{
  "model": "self-supervised image encoder",
  "dataset": "drawn small creatures on textured ground",
  "train_examples": 101725,
  "image_size": 32,
  "crop_scale_min": 0.3,
  "horizontal_flip": true,
  "translate": 0.06,
  "color_jitter": 0.4,
  "method": "moco_v3",
  "arch": "convnext",
  "isotropic": false,
  "norm": "layernorm",
  "activation": "gelu",
  "mlp_ratio": 4,
  "inner_norm": false,
  "patch_size": [2, 2],
  "depths": [3, 6, 6],
  "widths": [48, 96, 192],
  "kernel_size": 7,
  "projector_hidden": 1024,
  "projector_out": 256,
  "projector_hidden_layers": 1,
  "temperature": 0.2,
  "target_momentum": 0.996,
  "init": "trunc_normal_002",
  "residual_init": "none",
  "optimizer": "soap",
  "beta2": 0.99,
  "lr": 0.0029,
  "beta1": 0.95,
  "shampoo_beta": 0.95,
  "eps": 1e-08,
  "precondition_frequency": 25,
  "max_precond_dim": 1024,
  "one_sided": true,
  "adamw_lr_other_params": 0.0025,
  "grad_clip": 1.0,
  "adaptive_grad_clip": 0.05,
  "steps": 11900,
  "batch_size": 512,
  "epochs": 59.9,
  "lr_schedule": "cosine",
  "final_lr_fraction": 0,
  "warmup_steps": 350,
  "weight_decay": 0.03,
  "adamw_weight_decay_other_params": 0
}
Rows from block 10, named by matrix and row number. Rows with one number belong to one neuron. Each number is 500 + 50 x the weight over the matrix's rms, rounded and kept within 0 to 999. All counts start at 0. Numbers have three digits each.
# fc1: MLP up (model.blocks.10.mlp.fc1.weight, 768x192), inputs 0-95
# fc2: MLP down (model.blocks.10.mlp.fc2.weight, 192x768, transposed), outputs 0-95
fc1.458:580460509497412453538508522490518503540448553503473508469557550477491506572512509545441497521486434469482470512510524518478437476534496469493557570464530474524501420551518509496600550564575531466531496591464486493476549537511548558540438537549529534543482522439529517538556510538520478439
fc1.459:527567412466461555495612559423419632506466540475605504539455526528514484502499464482543449512551600538521505524579518496516514539448595529529509449538491487533499510512492557538548470448468554563571534524524499563545536504561542489581379554471476596614502489446499519580483538509490546496
fc1.460:570518477520532499457485492373581437512487509509452462548524514496482547518549493550461522471470525530598554469504489537536478417493458489528508504502520481497522529541489429484547494518579453452550534459470537512545490515501421520493593571538511499513525502580521778569546464480498428576
fc1.461:463387466551431490522544559533506465457492472510565525604481442564573520625487480543547482469527537461449571548510454563556539451495460448542452513558409475501413525509375576543496489528427504369504467473501501603544485535440458539487484385429484430453421493430470578436535446537530496558
fc1.462:373462443505485476525490548538405494514529474547473445563498488529378506430458503497432458495522490473464478489488462469469479537486521495463493504316483471563450509561574509495522514371427585445456392593529538538528494355626632548464612438563419458480577458508524573504502508502519443479
fc1.463:607504435456551428467468443557528502468510467495465479557510557486492524467515501513592522550604409500530521487445508529497492493466500529483514503512480423497473467552534498477498520511617505414560490495491571518465536531506478472527530456486481466396614527491526404482441484561440418487
fc1.464:426436441496508536531446508475584550357464470527483568608535581542512535465468475600547452440518511526494505578503482460493441529542480495557536440446592523493400492545471485513536521344512514418663462528474542545514523505485454420623488472526393570484528505443503465477599636555478353505
fc1.465:497660496489498405540589496502516511453572444525473517501497486531488550566554616574517522542516479523491479491492651466545513383484540494605496554548516432518501546403481473515485511413568594535484435477530565479446498446529479479352519456525507460534512472506538474433489533581465502482
fc1.466:539466536506566545455509492437535635568434462514575505491437495479532425468470507535473469511434510464473537412489491438459595479437407512466421458506466467459563460469447477471440467538449407531460478475531432515483529509492545472508509498518489495520499533491502568450523514523533522560
fc1.467:465541569457548530476526510488468509523546517520448477532461567518419443474497499512478446563470499477463478460383519550523552559552539478473488433511512469557543628568526554490474478445465480435502407493548491495566461505448523503428407499560516501536500438415522435582585525485484487478
fc1.468:493530471417509522465523527529497561579554537477559585556521588513463548536530664537543574539546495506514528496614514607649551546537563500472530535479476559476514515557514532572535526498537405535518516474633474547449530589520488487615544510491480493522488495499399499587452632476514537503
fc1.469:429532469543509492494466479482540478540424493490541485462527492504504439516495458523554449505408457503491463485485480521425567561505530454378467451456440512476544473589463536492471543468509522485419519444412516495491499462468512516561491527553526501519526438422417521473549519503538472517
fc1.470:559512476458531618500460613562472486366532545541611451528497586503497503527492460454524502571553536519534552558572489484465598552501501524520536461530443515525458408535458467551531457493518435494448520460556545452464496474495510552460587479449553449524568555521544505527465559429506522490
fc1.471:473515549419561506534516453519545464475608519439523526543498470466530574494531551524410519501529568524483499539546505465453546523537484517506516529567437517478490536506457563441536491524561514529600500534501512478499482536571608541410401554625485540459515566549503417610465633490485468495
fc1.472:498516411531464603564360553561453426573557504497505568533455611581591573552476443497542447528448492557612673603455542400460491531536453483549394567558520721620531418489511519589507592457460410442541457501517495499525517564496487534495458346500566492563464538504544449459512349315450541424
fc1.473:508588538374502474524519524443470512458473542522509476523461401445487412568487470522483542548560537470453470554469508521495525432510526477504427490486567493464534494484484392511492466462448523537483492464459464455458530501494470459513560535453467468464492446553539473538483481541449425465
fc1.474:349510508437451470514558510474491546456494489475483429448491532559478500435368465497645514473452541483542541518530477516514488447424492467457510535564513426541566515519518493544469527528553575509512412428567480525474518506469461486548547595462444479476498397553488485596538455492489498488
fc1.475:491553633523420404587471526451467667482490478509552510426497504451524443534478560495341487441523422518557450469551466511458492505427532433527515490546536503577517597486530592448485544472557461437506513461456519539550523444457566549459491559534495553537521559525535314543517452543432496466
fc1.476:487406469470415369575484489513514465587456580591550558529530424458453557523654566377504522548531504431525431547409455495413419374491486545537573447530549442498600411531520542567491539498483418448522506511479425573481548514392394440565460402558567493497527499477516497440509556477460421520
fc1.477:553555524493526428506466452522545585458519545479399483494515506563532360542463501579488432541574478508495517560501617514469484601520474494572492456498482513520511527559425531535491432518569492499522532493436512509510519456566512491480507501478506491528465502471519524531575530507537551519
fc1.478:503473509526483575522469484502452557558460504472444439561551461500548433475515512417509567532481453445550518512527444455466503535519539504541476486496442432441509475524435453521518451523514522440550462492493486469505558475489471492526487450395461518509439503532395535487499441548516526530
fc1.479:404479460499450502484535517444501600483443457499517498544488523536539462459535558493520484561480503497448481529568525537481538555425476519535491491602459595587528566608449534512541535543458570521518427485611537394509532470439396502600574576536518454536484457606489525582507532500520453578
fc1.480:506530522598588497481439560575520498529620519532548622549520564573497510483512379526476534391518494484438492537526548535524505585515441470617555514565534512455494466518334566513481464526490488527518484533570490396500469499516504663522511430498556474487558479567524554503447442523534516549
fc1.481:553549500534442537585587500451493514431514438492577450588519506563462584476474491517467531531511504521561554488525494512430556577492511475526533374500517472493477467497493496486544488522604501539587529475492526517568471493608511577506616501415525513476604477502505509518498534473535589554
fc1.482:539508519555425512554459516544459518513506462509445531592555504423511610548532518639441310503533494563503398496567491510499478535482531519473496508501513552536487588473533471531583540459500461592527535574505496518513579563594540495449480501572549591461463519576469583483638588559487550520
fc1.483:505477507513593535584496499476567469554490549547482409538596496445474505535533401460491462488447505531527561422565521490543497407408532466476434500490575514582523402442467524538495447524416446472595454443458555533463452449498482345470515485509429450497447469463395532434506479519504409435
fc1.484:508494506530436508561605431544464485464505460507469591455518515513413548450502525412456395514393522526553475519550534439471593487512490383552527549558502541518457493465504502467406569528461566459573492533493488493543445517455451519555546500568522479499502616535507489489465498450397515505
fc1.485:439542460543516523449542495520444616515503515458493392497457435463486588500540485482509528562500585532525468553580434491499512471538448525460559411587522471540464537374527501505570565549459539580375511613429535553574525538505460553616522489517505536594493484416475512463501452477469571422
fc1.486:399517494565429395448532539546441514606456507558492479498586528435515489549540621484517522474541526495444461462537419461500542422556548422542551481442536401478514529512454460555449479534710552472474471490444460515527475511583557498586499573589586497449534509486495501561386390497502452535
fc1.487:530483568466624543543566548530487483558561497440524444535507556497541438484563528529557624572473555480541458524539500495529480552454520519523444574506533477527505460478513514583454457454500440513537498542502569591445485497565467489505438564526453405447569521414499550530462497522556463517
fc1.488:420507492533536506476562535459488465602500475486505568628520501516508502489535530531521530527427536533571481464496429554416502560544533485500459444525492464491523484497475504599572466548482548517525484594534578449564554522561479507565504481539495466517458501581609516552543489497543478476
fc1.489:572532419512505472590476431420573428416490494553478479447530446469557459516475431487459476509576492504479513598478540503556536490440446542459425458492464569516503503491529526548516493378486534489477479513428478480505458552578575486498484550460610521490448462435500519502586599641436454616
fc1.490:512536467597559587581576613459569561439454522502507493444575421402434576555541471581544451470605585502490460463425540516575568540482511452452551487504592503413455425538539618497473585515490491607510375524550437531528457537440551508493499507534445478415539446460553452499537434564505536538
fc1.491:498471520517504542535508574564487503509444575472591515562426520489512516480479477508512502543494510469445530544443417559534486449486563570544430490540497576514446485488486484483487517522459502500446516620447516515514527509508578486477431528536456545498527483454495457561513508499455459536
fc1.492:456468557466402515533398491487458496512527507524535523511437436515462497530481490520524488542515496473515528567556462561532506421415543516459490529500525473540460457512440510455523472473548485499482576560416517489538487527468527483498538466503553484502527586452478450472501466410545474499
fc1.493:507489542485519388497519505546509529463523455556508503462471432523422607434521560493489523507541491546491450449503507459522463462581524514541621488628509520570496459481493481533608536491501544501552570578549622472560469509554423584453413449449407467507549477498565534463428512500436581469
fc1.494:485463403499446476563548532555470462569416487528429488518590452453495509522455443490446503506491527506625502471526507567559524438475452442483512561353512595479471546475498577566485514509460543543472470489465507525476511507487475421498494486570479540484528483535460693443514462464493471584
fc1.495:490493445545464489461554402493518513482440529545540489454415489560442488463470468475540510459492571509519553484518495551527477504373449513391499446445521522463484519516611439556565559498410455491491472487481500533410519414530488498576538506489526511478506501470412453518503497502529502528
fc1.496:486517500439574578421531464539514560480468513570542413615449443421534581473566456557537519537440542526474434561502551597566541491406549578570496484518511445501442586516516440457538545637541444597460556496567557515498498500362483498518594578540586491513543516539598545570517522438508450491
fc1.497:571407479585504525542586527508501546540549552483563507527491571467623453472497570563576401416470570506482453476457438448515552577484506474621558470491516516464422533502475485546506551503541542477522605489571558509510533457480536488498550524579574572358529458538506569467518492494536542531
fc1.498:505509484425484435552531445490565505512566540498510557580474454469617551500555381517519528530482519465535531524500491467535568530537591479465530502539485405562516566556433530410476519454440539491474484668460454596541542514556544403528508479455461481508458541487517470488421457484509520506
fc1.499:489440556542510433441552464572518459524529543594522494548427480523415591445524557526450500487488486473511486465507511460528569458448485497450507478580549519503459503567461512494506541486540475519497476487462485545550460497460539544469437508510537485473573534500520500559458536544465451568
fc1.500:554491449482534428506531513502590505498529483487474505512578535456541560493513461470415518388499519579419514486511471534488410604594393576562497473526519489472463501574495486558467529567544419505478581541519582495530446473611418482495554540536499590611519552633609504468483525480487504512
fc1.501:525495476531520405436515513531502506551598501527500484512479431526498541451439453510399497575491502527587546473488596447490465466486591512496536471575481522535639516531501550500595506460536594421464470583455553542427540400538550503483477542527485518595491596499559541507513512503559492523
fc1.502:604545523551523501414582454571456542651535572552503528568511509519556566564490526491505476487492466524455449546389519481438456558498563558435592458464480480614538438518518445572638525537573441565524483386463506613483490494458504518489414618706471533532498481524519522527450584459622390523
fc1.503:581545525556505470515470551513623512467490542450531509547549516454455530497381483578493528492454527522518417541485571581511481510255397593532509529391553589498589506554486511469454492548491486509568564519490501576515560497479604511505608462525528541521507499479519470459542409508455582462
fc1.504:468471554492514574514452553393576546515502558467515545577459472559499491465556519514434555533544471492488524541519540521483480540538465523551445483535535436442440530505533470543489529527541509514587520518479478495578495463553621513376525512466516489507510492546490364608531565534549525492
fc1.505:484552465526517465497568500502518522512483524533499504435386483489526558541484445538600542508470626508452476479547548545545494456404427479415506454482499463569495555561530556532511546445568483544573560527580539585466506454513491520553463488497548467529536455505517516529499534518514442522
fc1.506:519484530512551543504497470488547550402532486512545456560469501436453566410540460545487502484552456508528500584576431515565619527395487518590463505510537368485459559504546485523517450450475373474416550483451441439571512538521519487476470595547527556538485542478510455474445501436509447486
fc1.507:519520412501473526520493470575532462437483489487491560557544529405474543523499459557540523497492504466497480485446476474539582498507565530504563496468500439498470430598605550485508435541530503479526534566443539607658530521554515358461460558540586442605477549562524501426499525572561551538
fc1.508:549444527465493456478592499550488492508470535521427479485442603562532482534481441476504521434526521472480475500445519421556516510504442494523511454467531422503479557565460661517489481557475531479501501449444472546585487483424535536514500521454517569515503493465506451568514500521486507567
fc1.509:455613488448482516571538537460520570591472405521489537527576440534470568587541461458524429510485527523527418545531500451387579567507496479654513531494504492525590546504533524495506495492477469503431450537529593472527502486543507477458470527455466557440536539549533470547450530519513479525
fc1.510:502550514501588495472549502378511497507456518513363481554547406535560570485448530560480495514480524534643529468588452490477554495553573491606469496582556573415514483476439305589543474467479545560639494483511562497445555573441466447499457573509514592522581471501600481545530515491520493514
fc1.511:511487510485452458558508677502494508484447591502477505506575456501451477494527472508521499503497505498535483522482474544444493468498545494636511435459513495491518572480551424554424558454506482441482527574486525426489526509460424443482434475561496513550492590533467500490506478468557558465
fc1.512:420532501475397514499490468617560563546510514531533541530564509572524484498442552539546495439452516527479538508481524531503532563557472519600547521454490443539576523495487428521526473479545481525473310616542500482462522480537446561494511493514483540509575570637522495445457507439450569475
fc1.513:527534510446520462524530497611535557520469572561463519569595521494447475477518571568562473398454516504412525531507591544471480494531472508447449587433409567476563502575513459502591486542516472509465521499520498485421503415572500496570495492525450510566499526538576500583493520501479604544
fc1.514:599508491511449645524574529482439513551501451526439517531554599572539465459489430477418572481510505488498522555548485502526486376453499650497488447504526502471468555536482523477538513547440560407483533551473555571491489453442457529565540547485586476493438443541468477441578499493485491570
fc1.515:545510503527536572445487478495477535532465498440488482547473528489424602534506449539507545484543497514477574522531526572507527530279475540541520574517516523534560516499471511524470453560441481544581471587530475523476552519499452505477542515549514546470516488575569473522614533491540557530
fc1.516:424508441498519487487484499462499575461438526458493493493555397457507521412456460551612554561442553488465563511445475467466451489516527509446473611495476427542597485547467508517460548558481581500458375500461457482545476434509467471551505518490463460575397468488525473489545386449511523517
fc1.517:510516501429531501493411513444474552461471569568440460457474504580489497420483582540517523628547555480496429490545581505472505606506467529538520497495507502501496558489508552479530509456479526534510530530473478505540569506488493510468502617461430541440457450423479471484519591580525516409
fc1.518:497540525602499492514557516553455486513523503533536537546546504512464535548561515528510516552611563529568563561538608544515527501529481540453577580598597451499499490674502585478475448525563531480575516530540439600445521428527602507468485555520412399564529518492493635484496479574486533465
fc1.519:614483544490509497435537513495511492469492458537540572510452464480515555585461406468459447499452449451597454520424474520469534504504556495583546497491460549454533513468521506525602441449563467493508423520472533539427474495558386560574535518459526421587558490562511592519503439482495583510
fc1.520:512467551534499494562524449565511508578496420544594594559559489552496522567531452570483547582492491507565468595463477547522540587498492485402500486512459434492543562554582572485535451503617518481596469568445513532384557459576415454495497448328490471519626483563550540592551503533547600495
fc1.521:487498468490510498517545488494449512494494543486428521525575535543600402524421551482465446526551507543490506505491523472571480533438486509487528521502491544554522461521522536450501454461489487495572511507515449477532442454497572463499536512443463531535493480518512483514455588511478532490
fc1.522:530509530418519556519461558489620426424519529494552464510470541452592457571512577474392491494472510569500519537460554538462568486515575562514548455515453515461486454446532555507481476454475617466520452473532544404457519452577529531513518539617487542476495555473468470485521599551431489508
fc1.523:438452508470517462482602435496495483502510387452464508535520428483442530500518561525534431488578546543587458477534488448512430491515420534434431479590537539519582410532450541489585547485449544546540405528569478532637505488606489538507488509577443541493569546526551523472516517507476519488
fc2.458:437465532553552557465546455496482472515459520500536499526453514485523458591495516434547484508539545525404533560453472563427553530547494496537474534466460489557488611468470531497493477553411475511622504611478528412515549482529525568445482421478437450502482525570475461508531466611525476441
fc2.459:481541491578527531568413475459524520501553544511560366568523507534496585561538439487515585448471555493476462510458533383477568523545529461449568488514515510527527509396447587521547514532526548550451557495464543480564532547483450588516486449500493522359493562505479489528511543506463511580
fc2.460:403613547538552579472437430545428478441483573517544475450527510427442483535559563509419488488537491562504542549424548512518584522454471480463500581556391398587572533521595480533513503483594469454469462449401376563485496466456529522447497514503429593525537582496612473576444449543517473470
fc2.461:493412515562430405532507461440501507567522522502456597433499488585510486524481422565469515466533446518514502547549535588515463500456524545518585411455504432427503575462469591562457486439610548492462507479477553421378491419472564464603462461448510489582516495581449529560641446475510522519
fc2.462:513453541408459482490482556439498550522602418532476565509474519629560488501485451506469424535402583511393508529514516485504504489474482409573433380541447459406509550478536525429491534552475527599404536482608535493491462474502541498593474502426409552494406368491476442447504521452597458538
fc2.463:450542472543500553460502464497499449485493477627460497571564540485545492468583517492367526532512467509566434452531502488500524533396502484557497493480543484502498518488527434446470538582566499434468497517422464580465465515488507544481540483521501543538424559488583564527517548564566496480
fc2.464:416464355444530630574540433567528459449473506552497542488523625548514544504436506480516457568551584531596454429390479359514442543538523551327553622523465492422544518628539471404589507499557436454496524457519504498373500359531452531468450534485458556536510559573552449609524425444409393502
fc2.465:428555401542520539488459592478463476432442541533616429575443515467492466492553614530511527494482522478668471552482515547571506541502558441505531416541427524519445548519496488491429489561505522421466545607509534522483438527386481442559474473489513494450478423513549488526458585463544554471
fc2.466:531477554523442458452441515441487500536539583492433474419573525516539456477477505445547504452570472447514483485452452525434404531403487500504514534425449487442452488480485506514441476615516568501438512549489501501510463528432448512441526424461531477476497483526454548548538553508507394472
fc2.467:520538547482531526540513446577476505466464516479451548598550545440513542511478471427531521484579501509449405494509525429459508456453531479448491537552477548505536373516509553455502483489509525498559441427435476536555535437485522519489486505505533495558486517488492510450424470402459567471
fc2.468:375542475473528625488519437503486509543530537544548490516530462514529580573417388487427471410454582456449555588505476458588420492521500459561489467516513563613620470385437496432547524528478546477474611496497456479498504586483465508447531434559456512419408405523528481491497577655492474452
fc2.469:498522505506490449460446554482456470479516442490491460530512595460481500493479573514567495553488476493470449550467511538559525436576506478483524539459581476493461425501516579540521438515479450535491571492548488544461495543494510530617487577413592443431483454514521517541475491427525552588
fc2.470:510520488458431448485549566587413430546404404336448495441473513441519498559529401408479564564463471399521510480478446395427595548466517487537513584455505497462438420539490462485539450465528386471505529476535460524533508418557557564539546553500475495527513470488541421427399558506469608420
fc2.471:494456484460573417446491469546498496479473540482465491491521478503513463504504522546554435492520488550429498462470457448555398383521514514466503569526492512535505412541527534537613495529493487525521557443555451456494471486507416474491538514553455444403492457457568509465563464487509504557
fc2.472:490471483434448467479491461496560512469548496476519502449567557489394519462568412461538592459477588544484599554562438432479464480575472564405531463445464556476554425433426546541592472521512611519541455526514556484497503414472516502479577638479449577483526511543562480539527533512484523425
fc2.473:476431505474495455493551548498450492500565434449550544528534437428490471448498596457575515475508461520468430491527475479507443540442555507480378520452562548467477534515446478526466497439509523420595495452469517440550475502547499503421444539533399443537540504456498478556600457474504479494
fc2.474:550428473525533462489492531512508556513444463530466467431474465432544494579470533491533528467577400554464473525529519530494526506525470536578545412551454392480581431500503566447459471461517448550453538487508489504452520421491471462442457568565447442541547448528446437497487437372468504482
fc2.475:525513547527501481551479442490451457455464499511495559505473510415412500498442510537398490550516435432403584583534513418503575499547522424424475519477479459547499417562488460471496522517541373568481552505483574455486532477484557550444439534505452554446477500528449450450429484513503541509
fc2.476:434549488441524498479519469520511490523468423477522430465443479506402550447463525444537596515426453531510446538502428465564500558468441499436483480550467535554513517502552530480541542415566558436487486554573592510431512473517471558521504533359466530459443533481662516523576487463425509564
fc2.477:479476572450499533519548524459458523523507533463497479532506509488479563588536690472472475498462464521495494485542504587498602553348507467518539496448440512466576521529464623483475490566459532545498536499474460557470491480393534494544448540477557451526508459478543528474551524495580552443
fc2.478:460504508358587588550414572417484498424501603526509514439552475559464479480534541423525537493545542406493539544570497437549545495416526433500533567523484522534493632497454461618601515411438489429504519490499476401524501487526450477444525449504534480486561451495593414526502484536515576503
fc2.479:531525401545478411439599452640486506574535482563479545518496439439513573531550507520516461545481423489471423492503515412479324524532469510496532531414525646406500506475441541559479387514433493415453527498524559443531399479522392448534505468511533451475561447460557498555417456552470534428
fc2.480:473496465464578565573381516466517488470501502549476490628539432547463528526588531562559498465422535473461554475490484505575555539483469521446443552504476474537448564478533475491524504554553516444446547461513498508461500490459436594515579557500512457481445563511535474506599543563512359537
fc2.481:485464493523611412463463555522537577546405441524553548371500529427408596550464492456502522528444501479459564390459484565502587434514501484517509519468463511554453477548525416387466442517452525495527468519498487524450512521473493467473565415553513544482403548523445587423532475493431465523
fc2.482:525542552451596455506482491505604507499490492429552523529455435532475479415437544499575498471476402440421581490607503493482474568486512489669530486509509512490563466498588496553536590424588565495442559449492500540477479522558594522351456607485460543534511538549401569487387434532605549561
fc2.483:508442459472460524562485430438481620465615509649519515519455525513513531406463455465414557494559537561534483511525526550629557638490594462515558536512553525508565553570423574499394488393459524565589523490560519561502486495563494469503476469544345488512526495522611537546546501405436519463
fc2.484:517535520500516430523538477468524507516472587504423469462453564486504514546434525525429532498529499347460532481634486504471566491495467555479457543469470539530399624453498516493505522446544554576458505460463496538521498527516466473489459557469529532468546457543506534543524518455612584389
fc2.485:459533511496514449457447498486489490491422474444568513535492571542551537502586425512435473491457539427475541489453466439441544633486458486519523525546442532517456515515458470514475489502500357478538468473446506423481541551561456503523471522447478611495483520485584514474513533417513512555
fc2.486:492491453563517448539493469445549506549448449457565464526537588439516494574602556590468523564450560555531500462400542433471502409513459449480501486491539558532555492533491545388526478515622569496603500613475554405482460552509467525511484507592600467474604493474425486462510557570531466501
fc2.487:466532492439564498582470464437547579487501495470499492571549477458485495488449441447524529479517516468473467563533535501456515468572518530481507558559519539469559438473494483538485490489403546442487470441488495528545508504456546526484483464551507468460496561486468471478460493485503521637
fc2.488:456442512493490567443470512444493504462564514582480438424482516529481574513456488599483566528582488472453402421558498452492550535497494540533547570479529524429500457531484520471499465482552523479489532620552555457453551445443535499504502484448531520501481505480475458542596590530489516458
fc2.489:411406462501527432515498458540422540452527525585468473553531465608529538412442482490567467551474482454533485469531398469575528514513504466536377513566585497448534577467594391487546535522566492535504521469570609499465438394573517511439508524456529492581592597524498503592595462504490566463
fc2.490:492508591550574509473428445545490530527519505448506495405535534435525580539461450506607486533485613482531505555508605494493495532533485438485499554488433501540538504553517481574534435494498456528515441514448419538597517441504505582534505502593502375539522517463600523429537396540472472544
fc2.491:448523503513533507458535597461446476571515527500544467522473508463441513547530469498523555507545498453510453503471517494425494452525452505523468493426541521469469540544502536535509497480453465491521536528479509503412501467461486465515474461478539537528512483500373481520531489465520492465
fc2.492:514529512542536533422488419504522521492492455546551484502584488481516517524564482488530600485457501534528546466553491457502560470519517513493479548493471460532484530492501459515454570543499455539484455433461503503456528554475573376453522436499516479520477475557467448484515511477509456429
fc2.493:558421506458539532514524495465512554510572470581591508535575538549516513438572425512581584529432590463446377485540520464441480523494483579503454432428502471503540514563404579517541486457502527500498526559479506463515522469489552483448485549500547490477485423499540455489471534536526597477
fc2.494:501527443518561381462458546501474455492491501545544489334424411450527463581504482480517456465529495450520501593494530419533484409520530488563495568469516510443583534492512566480479566497534545467543525522515490502546480517418531430491508485507412586551510580519540542517491473426505475486
fc2.495:495422455511467552445513466477533505592517478513544495457535559523549467529536536501451472466564526434459571516459517558512478472448523461584512464518443495504474503475552488409522458553518476584525494565526429527559497504492438521460524543491460507538495503466590566468503506452555458500
fc2.496:481492558546443481518494488566544571494526510465506547548464454480499515508526458499537517452514534386440475446553485506516503550476468596583444564389456500497629473548529509484530478461509535501544439524513436530448540538497487511474512574498472445486509483477507540489454552446467519616
fc2.497:385520486401468523492537528557452501487515457511438560432563520465569623482475493413437487442536534452436523603476427507462464507483516530583525534470494526536468500542473585498484564449524603541526555471504422477579490494557495524554549476464484544449488406442564442556512393554623534481
fc2.498:534463435502515593562479529456580497483511473556645450463461480483475482533487546508474521521490435491481504467533398458541534556511477411555478503528474523477540535460541462463457536524483491461536556471603454447441485530425447509580381558543496466605441577512512488527492558524530552437
fc2.499:540481538467552566430596494466502502476516465612491476536533513475562466530504510565587507497533470401473469525481516492522437518458478503518535542475519534509548515464542491491453507592509507473496538516495523521488522479440520467533492480529512429515472499487518477495510522436457515479
fc2.500:518569505564494419442476489486468504483491450410485519577463496546470516508483528526486393493583513472471545520485497441556421541409488425444536518542520527407562514550518481580516513523536510526448472497512455516616612563532506588476464559544503520520494598458468604463511450417563408452
fc2.501:561492483490412500411492464464449516499528523592499480500491533496484542564457544590642473435481510514490457506523445431534531521446537573511504451517566496601537516502508525476463471456509524494473540519473474545531567484498496517543519492484543532473484510492515471447460603514529496457
fc2.502:647560459428559412519536488529508619448599560537588477535473495494405409491538532454639646443530508667505397526494485478530458470540542576471541486632598508424549531586398466494600517542550475400339436486534591451521465507615427486515455523476506421415367442498550537466559452468431504487
fc2.503:523505520496507507525508456480364477543462509535496482415535463465503465564393531507527445539493439519483574520459480538554518483563394431471613421507525561449411529432465498495541497538495391455547435573523447469507557443548540584459545485428559408531545517454479490505505619520468565534
fc2.504:505491450516481510446601489503492488493491404524459528418451463458479405548496513548526433446552437474545504431400525544593444412487495466546484384486476393388545473450510504554582498444537476562553549507582444637480551356431521496486501654492514523467565502495465398519461431488500493433
fc2.505:532524508480569555423492530502505467531475498529529505451575520495555457542512622446531498470568456517545526575509526533545534529467487459556549518540488501527535524474572541542564504549541422475576515509544478523493590467466534495450520571467516412535505512493574542492502466404571518495
fc2.506:570514452490472544530519409533470470503563461510515537503454485475532487640415523490560538546543599513479609390488537509607568473555440539442484528550491471520479517453520421537458535445497432469481419453489545523393444531564507444468472414501503509512547498511467398475572542510467439404
fc2.507:471488469503509485484487557528515427526490514471538547548504523510488540570498476470430535508490403483459438503555521443484551489512472543518448516475524448473468456525499502479380444482468449595539477505404432500464529489479499501505516544494562430544497579500448582483489561516524518602
fc2.508:488481518494559495494484516488412569510494496532528458512481453466475455467441526541488449573512562490472469501481485556505561539520464510405555513506484579457467561502492459550567530451548472501528447482523536552580579544443563653538535485518623495480444435581541484496517466519433482538
fc2.509:479571455558512486475528434509495518461536523511550519523483457565426427488493449497584475514443531493485449476440486550534530479476471454637487407555454461553515480521506457611467414453509386459389505480558548454463420458547456442520471503514492470515462522539493421459530502495480478562
fc2.510:538448542456533396497543428474540516588534450512497488526539510456469459427520556606460548511471487593446373507546520558498553539476505502455495538577456484389575414521599486462459502472483557486569547574515534459518562513502417420643487401554464444475508353484443523523552475484457539499
fc2.511:475510470496509481500495422490440504423461488383551460467518518477467583562567507542445514445548580439506467475466486531541563472493424453479473499569445527472435487446534456553482464506474520481458458481518491514526533452547489574451476430439480557449604522430564477448416444540526522510
fc2.512:490466452539458455490508504494503585365430602463480432677391595345483496472515468612440541462508471515478462479507510465474579408481496448445468490487454486373487407550522497508441501486524534504505536487581482532477442464574518436432443628573551501539480513440461541479448553442421463615
fc2.513:537523501515554584398427426483444542557512526522499478453527476472576463545580534484527483461457418437570550383464512523501441505485522420470457564437543516474450383410410484573590512555445553458490487471458471559521478503428509584506541431494479488457537484453546500540493502475433595470
fc2.514:414384564539519606534456524484521511449534478473503420573547552454567577539530592539499443462534498453499493427476518444486444488447551385513512510427571580470527425451474477497527487545526547590558466539507489433531460582553448503494565427502606453502459465502539406425472554446509515500
fc2.515:502487466497504538485517473556505550519442459489451489430463507509450487507491523616561495456460508510492543488454508510498474495517456422435550491451550511534446442538396494558417481506566480451544523574466384569500516418487525517511516568507527501574558520483536495462495472464360519510
fc2.516:563539427492516491571433538501599525410602530527426417417424563538544534590408558605538525535480518546495452506595491493494579428490514470478533596471476435466538477484507509458389554504495531415461541592481550383471532456467482395582429507489547496500485539602426498509478522474447604527
fc2.517:498451458491500491518537436496494465428570537467590495483533515514537583514493431503508477634541551472538557522520547479547459515526447506446441484551499536531498500471452476465507466523473676550402495477507538525425519551481512455590516609553560455544517436479481527533515555494487521540
fc2.518:595554553468454506553529463431476479542474482577485492530523491475533495402504537486594559517455527564566481485524489477554501476497413423432519552538450509466614470431495595474516444572524526495522516566469401469536543461471559478473427458461556453473488438474519464493555542482493515496
fc2.519:492488484478475588434519525462534510500508517498528474471415416486544476471535427525526534498558543511495466525406503584515551584455503513526531503427468416529603496581538524496507628442519466600457505452479456448450576491442534495525461519421521430428586564554537451528436590519496462507
fc2.520:428551486469429436529525476487387492510501496494495499520428552479452509415457525514552524468559545488504572407542511596476632491459474512470498550500502554492551511595669435509479500441523508565539495561702496416452590607503403516606506486503477476522505492491541474540551485490405552604
fc2.521:479551494508401582389507524458524528525479485573523519478453496513520560474556497502480496488448460483463531483497479544510515520409528486503483554467487466498513452500510504472462470536458556529457485525481470541507541568519534540462481500460509550481515481506496479508515569511517474483
fc2.522:458545412549587596475524522480552555516484450610454545573487439500536355539453502488483416501465496539521513471507582471500493538547490457514464490427542494543473463560383470405506416448509509422406423468524574443517544434443506557570523505521520504516524571520538482499510447524510507364
fc2.523:484453493492494435500413552483558601484510424426555540555436508448537565544490430514542427465453615481400436520474489401505515494517527575518509432451454567602469560507433572467479485529525547567488467415418502455424524537439551506536526534468469434405523527509473370485524565461435535473